A small encoder-decoder audio transcriber, trained from scratch.
Training: muon at rate 0.013, 10200 steps, batches of 128.
Rows from block 8 of the audio encoder of a small encoder-decoder audio transcriber, named by matrix and row number. Rows with one number belong to one channel. Each number is 200 + 30 x the weight over its row's rms, rounded and kept within 0 to 999. All counts start at 0. After the name is the row's rms in percent of the matrix's.
After each channel's rows are labels from the 100 clips, of 14976, where the channel reaches its highest value: "responds to" is what is common among them; "lies over" is the class under the peak. Only what is clearly more common there than usual is listed. The data: phrases spoken by 400 fixed synthetic voices. In brackets: how many of the 100, against the usual share in percent.
# convs1: first pointwise conv (encoder.blocks.8.convs.1.weight, 288x192x1), inputs 64-127
# convs3: second pointwise conv (encoder.blocks.8.convs.3.weight, 288x288x1, transposed), outputs 72-143

convs1.266,110,234,127,189,182,197,182,214,215,169,152,201,213,222,208,209,214,174,204,187,205,220,201,182,213,173,164,205,199,223,203,244,224,154,147,198,184,208,176,184,232,196,209,206,177,192,165,136,155,152,215,192,219,150,217,183,175,169,233,206,197,162,219,213,174
convs3.266,108,166,210,195,161,183,199,178,195,187,203,263,230,175,208,190,251,187,228,172,200,222,244,198,211,242,210,176,224,162,198,225,246,219,147,185,230,175,191,192,162,190,199,233,219,164,172,228,250,186,216,195,294,228,192,178,199,171,158,192,188,192,212,225,149,124,212,222,124,228,186,198,224
responds to: /ɝ/ (68 vs 43.2); slow speaker (59 vs 21)
lies over: /eɪ/ (38 vs 2.6)

convs1.90,115,217,171,215,214,181,188,221,232,243,219,170,205,237,191,178,172,217,191,201,198,229,194,206,155,189,205,231,164,216,229,178,225,180,215,242,176,219,187,144,236,183,175,158,206,174,168,204,149,234,246,207,202,254,241,186,215,194,208,230,205,272,211,171,181
convs3.90,108,231,182,236,216,168,271,162,189,156,195,200,230,182,223,174,213,165,220,155,240,200,194,198,228,237,200,196,198,199,175,165,164,192,207,221,163,196,193,207,205,189,179,178,204,204,170,195,209,223,136,314,200,196,219,191,252,209,193,170,202,176,201,246,224,184,273,187,163,182,171,172,195
responds to: /ɝ/ (98 vs 43.2); /ɛ/ (72 vs 34.8); /aʊ/ (38 vs 15); text has "letter" (34 vs 1.9)
lies over: /t/ (33 vs 4.3); /aʊ/ (31 vs 1.4)

convs1.182,102,173,220,187,264,200,167,234,229,160,207,212,215,187,191,184,200,162,162,234,189,234,223,264,117,206,195,193,221,162,167,205,159,224,194,213,179,184,177,200,250,143,195,220,150,193,193,202,196,245,168,254,194,188,178,234,179,250,193,186,213,184,219,183,184
convs3.182,105,173,256,218,141,237,223,179,191,187,224,214,191,223,203,226,245,204,168,233,176,232,231,208,238,202,168,206,224,166,245,242,184,217,182,217,154,203,223,176,242,202,220,120,199,215,222,238,278,275,166,188,179,220,236,188,178,201,190,185,301,209,207,185,198,238,223,216,195,220,168,170,152
responds to: /ɝ/ (94 vs 43.2); /f/ (65 vs 29.7); /ɔ/ (58 vs 27.6); text has "forward" (39 vs 2)
lies over: silence (82 vs 37.7)

convs1.20,094,231,168,205,198,209,205,179,190,227,187,228,211,210,224,176,216,198,219,182,212,220,195,208,228,234,224,200,218,217,211,182,214,194,182,185,230,161,173,229,198,211,157,169,216,206,109,220,168,172,223,209,212,189,196,151,260,205,210,232,208,241,158,243,211
convs3.20,103,195,221,253,208,178,152,167,189,166,206,216,183,215,249,207,213,204,182,209,226,192,212,209,188,205,198,135,226,224,290,184,118,228,210,172,215,207,200,216,178,202,159,189,159,200,194,238,184,151,204,110,152,214,222,198,216,221,207,195,223,173,199,178,235,212,179,206,237,273,126,243,188
responds to: fast speaker (51 vs 22.8); rumble (34 vs 12.8)
lies over: silence (63 vs 37.7)

convs1.73,113,198,219,206,162,210,238,189,267,221,181,203,204,229,162,160,164,168,230,163,220,200,228,229,207,203,167,185,192,247,213,177,159,221,304,189,196,223,216,121,160,188,195,166,176,179,241,194,178,159,202,247,149,198,179,178,181,208,205,206,198,194,215,190,158
convs3.73,107,184,188,184,220,230,196,232,164,155,303,192,216,167,200,200,204,204,200,164,211,196,227,195,156,140,194,177,195,186,177,196,219,203,241,216,186,195,216,184,201,190,133,199,221,177,264,194,176,146,226,232,179,192,149,208,238,177,211,221,209,247,222,222,189,203,173,253,223,216,272,229,224
responds to: /ə/ (69 vs 33.4); /ɪ/ (69 vs 44); fast speaker (56 vs 22.8); /tʃ/ (49 vs 17.9)
lies over: /ə/ (28 vs 1)

convs1.202,109,197,213,216,182,170,186,210,117,203,212,192,228,198,223,247,183,190,233,207,237,213,200,276,213,193,229,196,220,240,213,144,180,237,179,234,232,232,191,169,225,242,198,194,226,199,215,255,203,204,220,165,180,225,157,231,202,178,175,214,209,182,163,205,221
convs3.202,105,189,230,215,222,208,232,196,199,211,216,180,225,214,189,216,239,277,199,249,213,210,196,210,210,116,176,220,200,147,211,267,196,202,196,209,208,181,161,211,191,216,234,186,189,228,169,170,197,202,204,209,182,211,151,181,177,199,224,182,204,205,184,180,229,195,261,202,171,219,142,224,204
responds to: /ə/ (99 vs 33.4); /eɪ/ (66 vs 28.9); text has "today" (61 vs 2.1)
lies over: /eɪ/ (61 vs 2.6)

convs1.65,101,160,194,187,244,205,171,209,165,216,185,139,148,172,185,143,231,152,237,200,248,214,207,225,223,183,215,216,195,202,206,209,168,216,207,185,289,165,193,228,185,186,202,218,165,215,189,159,186,171,212,219,191,189,186,207,200,206,206,205,282,201,208,224,167
convs3.65,097,226,182,173,191,199,191,250,192,190,199,162,188,206,188,188,196,204,188,176,227,192,213,226,226,150,197,234,216,225,144,177,211,223,174,225,226,200,177,150,213,194,160,227,212,209,212,184,230,214,173,170,205,168,191,196,243,155,170,214,205,232,162,213,272,227,182,235,177,202,189,197,162
responds to: /ə/ (74 vs 33.4); /b/ (64 vs 36.9); /g/ (50 vs 16.7); text has "again" (43 vs 1.9)
lies over: /ɛ/ (43 vs 2.3); /ɪ/ (36 vs 2.5)

convs1.42,089,206,186,205,211,167,204,213,266,188,206,190,184,248,260,189,174,288,231,227,246,274,173,245,225,164,255,229,236,229,227,194,215,200,282,207,225,240,208,220,198,193,237,201,197,237,230,242,167,176,180,218,246,192,218,188,196,250,217,189,160,239,220,186,202
convs3.42,097,213,216,240,154,214,212,227,122,186,201,175,161,260,244,241,185,186,198,212,236,183,190,243,163,229,233,151,215,255,132,155,187,194,177,221,171,176,215,164,207,193,253,136,239,169,184,188,213,166,250,178,229,226,230,217,139,199,220,228,260,144,202,206,186,177,198,200,238,217,155,208,182
responds to: fast speaker (59 vs 22.8)
lies over: silence (100 vs 37.7)